config.yaml
train_examples: 22605
num_classes: 31
arch: "unet"
norm: "batchnorm"
widths: [64, 128, 192, 256]
blocks_per_level: 3
block: "plain"
attention: false
learning_rate: 0.0044
beta1: 0.9
eps: 1e-08
precondition_frequency: 50
gradient_centralization: true
warmup_steps: 2100
adamw_weight_decay_other_params: 0.05
Rows from block 9 of a small segmentation model, named by matrix and row number. Each number is 200 + 40 x the weight over its row's rms, rounded and kept within 0 to 999. All counts start at 0.
After each channel's rows are labels from the 100 images, of 14848, where the channel reaches its highest value: "peak at" is the part of the image that holds the peak; "top examples" is what is common among them. Only what is clearly more common there than usual is listed. The data: larger renderings of crowded toy scenes.
# conv: 3x3 conv (model.mid.0.conv.weight, 256x256x3x3, each kernel summed), inputs 172-255

conv.227,209,200,192,200,194,202,201,198,200,125,201,190,200,200,95,239,200,201,189,200,200,213,200,193,329,200,174,252,200,198,194,200,194,194,198,146,163,120,208,187,222,200,196,202,200,200,200,200,173,200,94,201,197,200,117,200,195,213,113,199,197,198,185,195,200,203,181,201,198,200,296,198,200,200,203,209,200,220,200,206,200,225,198,200
peak at: bottom left
top examples: candle

conv.4,254,200,205,200,196,205,204,279,199,256,198,134,199,199,243,204,200,216,152,200,200,181,200,224,132,202,212,179,211,188,0,200,174,220,190,239,248,281,156,170,159,197,132,208,201,201,200,204,168,201,229,202,149,200,270,200,181,218,231,194,200,198,163,269,200,204,147,200,192,200,210,251,200,199,138,267,200,164,200,249,200,196,279,200
peak at: top right
top examples: flower

conv.170,167,200,216,200,195,204,200,168,200,196,189,222,200,197,280,227,200,122,220,200,200,195,201,199,114,200,212,189,198,202,143,200,236,207,168,281,103,182,178,130,186,200,222,200,201,201,200,200,156,201,321,204,243,200,229,200,217,160,306,241,207,176,212,165,200,212,217,200,197,200,241,150,200,200,241,222,200,175,200,157,200,194,173,199
peak at: middle right
top examples: count: two

conv.13,289,200,168,200,197,202,200,265,200,214,202,121,200,200,229,192,200,214,162,200,200,206,200,190,105,200,197,191,200,199,193,200,197,187,205,236,191,210,189,176,171,200,118,201,200,200,201,200,165,200,250,203,106,200,219,200,197,214,230,191,199,203,125,262,200,201,70,200,198,200,298,253,200,200,127,282,200,175,200,251,200,221,279,200
peak at: middle right
top examples: count: six

conv.19,161,202,206,201,209,204,202,94,201,210,205,239,201,201,225,171,202,188,229,200,201,196,202,202,163,201,232,182,197,206,180,201,211,181,211,226,206,215,228,207,189,203,240,199,201,201,202,201,247,201,220,203,232,201,215,204,201,197,215,207,218,207,251,142,201,202,274,202,202,201,75,169,202,201,235,150,201,192,200,160,202,208,113,207
peak at: centre; top centre
top examples: count: two

conv.53,274,200,205,200,197,201,201,295,200,257,200,123,200,198,259,187,200,206,154,200,200,206,200,218,151,200,188,179,200,200,204,200,193,203,201,257,248,262,165,180,168,200,110,202,200,200,200,200,178,200,245,201,129,200,266,200,198,208,233,201,205,198,112,281,200,202,65,200,200,200,226,267,200,200,114,292,200,183,200,269,200,201,295,200
peak at: top centre
top examples: count: six; flower

conv.16,198,200,199,200,200,199,200,187,200,201,201,201,200,201,202,200,200,200,201,200,200,199,151,201,196,200,201,199,200,201,197,200,201,0,405,204,201,202,201,203,199,200,207,200,150,200,200,200,258,200,201,199,203,174,204,162,267,199,201,200,233,202,204,194,200,200,208,200,201,200,174,198,200,200,207,179,200,199,200,198,200,200,178,200
peak at: top centre; top right
top examples: count: two

conv.15,186,202,220,201,202,211,205,118,201,204,203,291,201,200,224,220,203,197,214,201,202,210,201,193,196,202,211,179,201,201,172,201,221,208,203,196,205,216,212,200,221,203,254,209,201,201,202,205,205,202,214,207,246,203,226,203,204,204,209,210,701,197,222,146,203,210,244,203,204,202,166,164,203,201,252,142,201,218,200,160,203,207,139,203
peak at: centre
top examples: count: two

conv.124,69,201,191,200,203,202,202,151,200,273,191,227,200,186,296,147,201,189,207,200,201,203,201,207,140,201,284,133,203,198,203,200,207,201,193,259,219,274,218,218,152,200,215,200,203,200,201,202,198,201,296,208,207,202,281,204,201,198,283,206,197,166,204,178,201,215,221,201,199,201,113,181,201,200,217,171,200,172,200,186,201,194,172,203
peak at: centre
top examples: count: two

conv.9,208,198,165,199,195,193,199,189,199,172,197,269,197,193,127,167,200,216,191,200,199,200,200,149,232,200,163,171,199,198,222,199,162,180,204,163,197,173,136,195,327,199,228,194,200,199,199,199,81,199,111,199,217,200,187,199,208,193,107,184,262,196,199,198,199,199,240,200,199,198,290,204,199,199,231,187,199,200,199,209,199,192,193,197
peak at: top centre
top examples: candle

conv.214,110,200,191,200,201,196,200,89,200,211,200,267,200,201,215,208,200,184,276,200,200,192,200,207,275,200,203,192,201,201,185,200,222,194,198,209,198,215,267,233,195,200,301,199,199,200,200,200,225,200,211,198,282,200,213,200,205,191,211,211,194,201,303,106,200,206,343,200,200,200,166,124,200,200,292,90,200,194,200,136,200,202,90,200
peak at: top left; top centre
top examples: count: two

conv.64,191,200,199,200,195,200,200,161,200,196,205,404,200,311,193,201,200,202,210,200,200,122,200,198,207,168,193,203,201,200,203,200,206,123,199,195,199,196,209,203,165,201,211,202,200,200,200,200,196,200,192,276,208,201,196,173,197,171,192,200,164,315,228,187,200,193,236,200,202,200,144,193,201,200,210,184,200,206,200,195,200,200,182,198
peak at: top right
top examples: count: two

conv.226,147,200,353,200,205,203,200,90,200,162,199,273,200,197,172,203,200,192,234,200,200,201,200,206,266,200,221,190,199,200,186,200,208,206,201,155,194,172,245,223,191,200,272,201,200,200,200,200,255,200,164,202,247,200,171,200,203,197,181,204,203,193,297,111,200,209,317,200,200,200,122,145,200,200,268,117,200,222,200,152,200,203,97,201
peak at: middle left
top examples: count: two

conv.244,115,200,183,200,200,196,200,116,200,195,201,279,200,212,193,195,200,181,275,200,200,182,200,212,227,200,216,189,198,201,183,200,229,189,199,205,209,195,274,286,192,200,292,198,200,200,200,199,245,200,197,198,272,200,199,200,211,192,200,204,186,214,310,128,200,200,346,200,204,200,168,132,200,200,276,100,200,190,200,133,200,199,111,199
peak at: top centre
top examples: count: two

conv.74,138,199,181,200,213,192,195,105,200,213,228,263,201,229,231,203,200,192,255,200,200,194,200,202,142,198,248,171,191,216,162,200,219,125,227,229,204,226,244,252,190,198,274,181,201,199,200,194,251,198,230,179,245,198,219,195,215,180,228,199,252,234,287,127,195,174,332,200,216,199,140,136,200,200,274,107,200,152,201,142,200,230,113,203
peak at: centre
top examples: count: two

conv.112,146,200,103,200,199,164,192,138,200,203,200,227,207,199,223,195,200,161,237,202,200,165,200,200,190,200,202,192,176,199,177,200,233,198,199,202,202,202,250,301,196,200,252,201,200,153,123,163,278,200,209,200,247,200,214,200,211,170,205,237,158,200,229,142,200,198,213,176,165,202,130,150,200,200,256,155,216,198,200,152,200,200,143,218
peak at: top right
top examples: count: two

conv.67,166,200,202,200,204,203,201,137,200,250,193,227,200,186,265,191,200,182,205,200,200,197,200,211,133,199,236,163,199,201,190,200,202,199,187,255,209,246,218,246,155,203,259,201,200,200,200,201,224,200,264,207,233,201,253,201,202,192,257,208,193,186,214,132,200,206,250,200,198,201,119,148,200,200,266,169,200,170,200,155,200,200,152,203
peak at: top centre; top left
top examples: count: two

conv.94,113,200,172,200,204,180,197,93,200,194,201,265,200,210,185,205,200,156,303,200,200,177,200,218,236,201,218,178,193,200,165,200,238,178,183,193,197,201,274,240,191,200,288,195,200,200,200,196,211,200,188,187,304,200,194,200,203,180,200,229,180,217,260,76,200,188,250,200,199,200,220,87,200,201,305,112,200,165,200,99,200,197,102,200
peak at: middle right; bottom right
top examples: count: two

conv.240,205,195,181,196,199,197,193,305,197,218,192,91,180,187,226,209,196,254,102,198,198,198,199,207,174,198,227,169,242,192,252,197,115,177,192,223,204,218,124,181,179,196,124,193,197,198,196,194,200,197,230,195,226,197,225,199,147,270,226,113,198,188,166,310,193,205,153,194,182,190,176,283,194,197,170,270,201,182,199,304,196,204,254,156
peak at: bottom right
top examples: count: two

conv.150,131,200,176,200,200,197,199,64,200,174,198,250,200,198,184,216,200,160,273,200,200,182,200,199,233,200,224,184,196,196,188,200,219,188,212,198,172,178,242,195,195,198,274,197,199,200,200,199,181,200,189,196,281,199,191,199,198,198,192,229,196,198,278,112,213,199,288,199,197,199,240,109,199,200,316,129,200,174,200,128,199,218,99,204
peak at: bottom centre
top examples: count: two

conv.77,229,198,214,197,196,239,204,311,198,236,215,149,193,186,249,196,195,157,154,198,196,240,198,172,125,196,228,155,198,196,145,199,217,204,228,229,203,239,144,126,176,192,128,191,199,199,198,202,165,200,245,228,160,198,243,198,207,236,238,229,197,183,122,273,199,231,122,205,211,197,207,223,197,195,126,287,199,202,199,219,198,211,297,208
peak at: middle left
top examples: candle

conv.127,150,200,201,200,200,199,202,172,200,220,201,213,200,200,214,183,200,198,204,200,200,194,200,210,189,201,215,190,203,199,204,200,202,208,194,212,212,212,205,243,189,200,248,201,200,200,200,201,207,201,215,200,210,200,212,200,199,197,211,201,195,201,209,193,200,198,220,201,201,200,75,191,201,200,212,187,200,190,200,193,200,190,182,200
peak at: centre; middle left
top examples: count: two

conv.113,111,201,196,201,205,196,203,0,201,214,192,280,202,196,232,192,202,193,233,201,202,193,201,220,176,202,214,193,199,202,201,201,200,197,185,243,212,210,203,245,187,199,259,197,201,201,202,204,240,202,258,203,222,201,218,201,201,193,245,200,195,193,162,150,200,199,117,201,199,202,183,176,201,201,247,108,199,181,201,182,201,194,90,198
peak at: top left
top examples: count: two

conv.133,287,200,247,200,198,204,201,229,200,227,200,127,200,201,240,200,200,230,123,200,200,200,200,194,139,200,181,229,201,198,207,200,180,202,222,213,220,225,113,158,221,199,109,201,200,200,200,200,166,200,252,199,128,200,227,200,192,230,231,195,197,192,119,278,200,195,114,200,198,200,233,271,200,200,120,306,200,212,200,279,200,194,276,198
peak at: top right
top examples: candle

conv.10,207,200,201,200,200,200,200,223,200,194,200,191,200,200,194,201,200,202,192,200,200,201,200,199,206,200,196,203,200,200,204,200,199,2,204,192,198,196,192,195,203,200,187,200,200,200,200,200,199,200,193,200,189,200,194,200,194,201,193,200,200,200,173,212,200,200,158,200,200,200,198,207,200,200,188,210,200,203,200,213,200,200,214,200
peak at: top right
top examples: candle

conv.69,179,200,204,200,201,199,200,189,200,194,199,216,200,199,192,198,200,182,219,200,200,197,200,202,216,200,189,209,201,200,201,200,221,203,196,192,198,195,211,203,209,200,220,200,199,200,200,201,196,199,191,200,219,200,193,200,201,184,192,211,197,199,231,190,200,198,234,200,201,200,207,182,200,200,216,178,200,205,200,182,200,198,180,199
peak at: bottom left
top examples: candle

conv.26,271,200,195,200,200,195,200,350,200,201,201,104,200,200,197,178,200,195,139,200,200,193,200,197,174,200,192,199,200,200,188,200,202,194,213,202,196,195,132,191,191,200,98,198,200,200,200,200,150,200,202,203,128,200,200,200,200,193,194,201,198,199,153,291,200,203,103,200,200,200,222,251,200,200,106,310,200,198,200,255,200,202,317,200
peak at: bottom left; bottom centre
top examples: barrel

conv.125,201,198,173,198,201,188,195,197,197,262,195,213,198,192,313,166,197,190,188,198,198,174,199,217,71,197,265,142,192,200,168,198,201,186,199,266,221,259,200,229,143,198,190,186,199,199,198,196,260,197,335,199,180,198,265,199,205,184,296,197,189,191,201,212,197,194,168,197,199,197,104,200,198,197,189,158,197,153,198,208,198,195,179,199
peak at: middle right; top right
top examples: count: two

conv.56,259,200,188,200,195,189,200,268,200,267,196,137,200,193,251,135,200,205,149,200,200,164,200,239,170,200,227,184,200,200,233,200,186,203,194,234,236,259,162,203,157,199,130,196,200,200,200,200,200,200,240,195,141,200,243,200,189,191,245,192,191,194,144,260,200,179,80,199,199,200,201,240,200,200,138,266,198,160,200,245,200,159,265,194
peak at: top centre
top examples: count: six

conv.204,110,200,209,200,194,187,200,98,200,205,204,310,200,208,185,183,200,158,274,200,200,187,200,209,234,200,206,192,201,200,193,200,247,205,192,173,214,199,261,214,202,199,289,199,200,200,200,200,194,200,185,190,279,200,195,200,199,170,203,223,190,212,283,110,200,191,321,200,199,200,175,125,200,200,283,101,200,184,200,116,200,192,100,199
peak at: middle right
top examples: count: two

conv.254,216,200,204,200,199,206,201,244,200,247,208,219,199,205,259,232,200,197,185,200,200,243,200,219,116,200,185,191,199,200,0,200,203,193,202,253,205,240,185,169,166,198,167,198,201,200,200,201,136,200,266,204,185,200,238,200,202,210,253,204,352,208,165,238,201,209,140,201,203,199,317,223,199,200,166,244,200,170,200,212,200,191,243,204
peak at: centre
top examples: count: six

conv.205,265,200,188,200,196,166,202,259,200,254,198,149,200,195,262,207,200,222,142,200,200,209,200,250,126,200,197,149,213,193,232,200,165,218,180,278,240,257,152,186,132,200,134,195,200,200,200,202,152,200,271,203,145,200,272,200,188,221,267,192,175,193,102,257,200,202,58,200,196,201,258,250,200,200,135,260,200,119,200,254,200,196,262,199
peak at: top right
top examples: count: six

conv.17,172,200,156,200,178,194,199,262,200,294,194,207,197,197,228,121,198,166,191,200,200,151,200,233,118,199,237,140,199,196,195,200,197,181,212,243,292,269,179,181,116,198,181,187,200,200,200,198,208,200,229,198,203,200,256,200,196,175,222,198,185,198,124,222,199,194,70,199,196,199,147,189,200,199,178,223,200,162,200,173,200,194,246,197
peak at: top right; top centre
top examples: candle

conv.232,220,200,206,200,200,201,201,263,200,231,198,169,200,196,240,173,200,205,162,200,200,198,200,198,139,200,201,204,203,197,214,200,176,204,196,203,199,224,157,199,201,199,167,201,200,200,200,201,187,200,233,202,179,200,212,200,195,198,203,199,198,194,150,237,200,201,126,200,199,200,167,217,200,200,176,242,200,201,200,216,200,190,247,198
peak at: top right
top examples: count: two

conv.238,90,201,201,200,202,200,201,142,200,216,199,274,200,199,187,189,200,156,290,200,200,204,200,202,229,200,210,195,202,201,206,200,198,206,198,205,207,216,236,234,188,200,324,199,200,200,200,201,233,200,189,200,348,200,210,200,199,202,200,214,197,199,249,103,200,198,296,200,199,200,187,79,200,200,332,106,200,200,200,76,201,194,117,198
peak at: top left
top examples: count: two

conv.167,179,200,215,200,199,201,200,156,200,164,200,227,199,199,148,226,200,214,225,200,200,279,200,191,227,200,175,214,206,199,207,200,180,210,203,168,194,164,210,294,229,200,237,201,200,200,200,201,87,200,149,199,227,200,164,200,192,220,152,186,201,197,158,164,200,201,127,200,198,200,378,172,200,200,237,150,199,224,200,181,200,201,158,198
peak at: middle left; bottom left
top examples: count: two

conv.217,177,200,198,200,199,203,202,160,200,131,203,247,200,209,135,283,201,195,231,200,200,206,200,179,284,201,155,221,202,198,192,200,204,197,201,169,180,143,212,209,221,200,250,205,200,200,200,202,245,200,140,199,240,200,158,200,196,200,133,206,200,209,300,173,200,203,359,201,201,200,189,175,200,200,245,157,200,229,200,176,200,204,157,199
peak at: middle right
top examples: count: two

conv.23,137,199,200,200,201,194,196,45,200,187,207,264,200,211,192,199,199,189,250,200,200,195,196,192,195,199,206,203,197,203,184,200,227,177,213,201,195,193,273,252,199,198,290,196,194,199,199,193,201,198,196,189,260,198,196,196,202,178,193,206,200,211,311,89,196,186,356,199,215,199,196,154,198,200,308,110,206,196,200,150,199,203,70,198
peak at: top centre
top examples: count: two

conv.104,191,200,0,200,206,201,200,179,200,203,201,208,200,201,260,190,200,196,203,200,200,190,200,209,196,200,215,171,199,202,188,200,199,194,201,241,207,225,210,223,167,200,209,200,200,200,200,200,239,200,225,201,208,200,238,200,200,193,225,198,199,201,221,188,200,193,195,200,201,200,168,189,200,200,210,187,200,167,200,192,200,197,185,198
peak at: middle left; centre
top examples: count: two

conv.86,219,208,224,205,219,219,210,166,204,193,197,206,206,195,218,210,206,208,190,205,206,200,213,190,170,205,195,222,209,191,225,204,202,231,186,220,185,174,215,187,193,205,188,217,214,207,208,212,172,208,227,217,179,210,192,212,200,180,202,207,213,192,193,186,207,220,185,206,341,207,197,206,208,205,194,77,203,199,201,214,207,203,154,210
peak at: bottom centre
top examples: count: two

conv.44,179,200,198,200,196,203,202,131,200,173,199,179,200,191,160,179,200,178,246,200,200,201,200,194,218,200,183,220,206,194,210,200,217,203,193,174,196,172,203,334,220,199,202,203,200,200,200,202,123,201,164,201,215,200,167,200,186,186,162,214,178,183,153,164,200,203,114,201,232,200,254,178,200,200,239,154,200,217,200,182,200,193,153,199
peak at: middle left
top examples: count: two

conv.49,193,200,199,200,197,198,199,113,194,217,200,293,200,201,219,179,200,197,197,196,200,189,200,204,161,200,217,189,198,202,197,200,190,0,283,221,211,207,191,209,188,202,211,199,200,200,214,199,208,200,232,199,212,199,218,200,199,197,222,200,353,203,202,143,200,198,205,200,198,201,39,194,201,200,210,135,202,197,200,194,200,196,73,194
peak at: centre; middle left
top examples: count: two

conv.251,246,196,185,197,187,200,200,314,197,235,197,109,197,196,247,121,199,188,161,197,198,204,200,195,118,199,226,164,196,191,180,199,194,191,187,243,207,233,176,190,160,193,125,183,201,199,199,199,171,200,259,201,161,199,251,199,189,203,243,197,179,197,112,262,198,212,25,200,197,196,230,211,197,196,147,297,198,165,197,225,197,199,306,197
peak at: top centre
top examples: candle

conv.153,269,200,215,200,200,209,200,303,200,157,200,119,200,198,160,217,200,201,147,200,200,225,200,185,248,200,171,238,200,200,214,200,176,215,194,180,179,159,144,157,226,200,135,205,200,200,200,200,156,200,155,203,152,200,166,200,196,208,164,201,206,194,125,273,200,205,102,200,201,200,295,254,200,200,140,296,200,206,200,252,200,193,298,201
peak at: top centre
top examples: candle

conv.12,137,200,179,200,200,188,200,108,200,256,201,265,200,205,270,158,200,182,239,200,200,164,200,233,164,200,259,144,197,201,187,200,202,188,206,254,230,257,234,236,147,200,268,191,200,200,200,200,250,200,268,197,256,200,261,200,202,172,268,199,196,205,262,126,200,194,313,200,200,200,111,142,200,200,266,119,200,154,200,140,200,191,119,199
peak at: top centre
top examples: count: two

conv.82,231,199,196,199,199,203,200,311,199,217,202,142,199,199,228,166,200,194,163,199,199,192,199,200,163,199,218,189,199,200,181,200,203,208,194,224,211,225,181,180,183,199,126,197,200,199,200,200,202,200,229,203,144,199,221,200,201,200,223,203,196,200,112,287,200,203,0,200,202,199,186,241,199,199,134,266,200,187,200,238,199,201,295,201
peak at: top centre
top examples: count: six; candle

conv.250,219,200,205,200,200,200,200,223,200,202,199,180,200,199,197,193,200,200,173,200,200,204,200,199,194,200,198,204,200,200,0,200,191,117,196,195,200,197,175,195,204,200,166,201,200,200,200,200,198,200,195,200,179,200,196,200,200,465,196,200,201,199,163,236,200,200,129,200,200,200,217,222,200,200,165,245,200,204,200,216,200,199,241,200
peak at: bottom right; bottom centre
top examples: count: five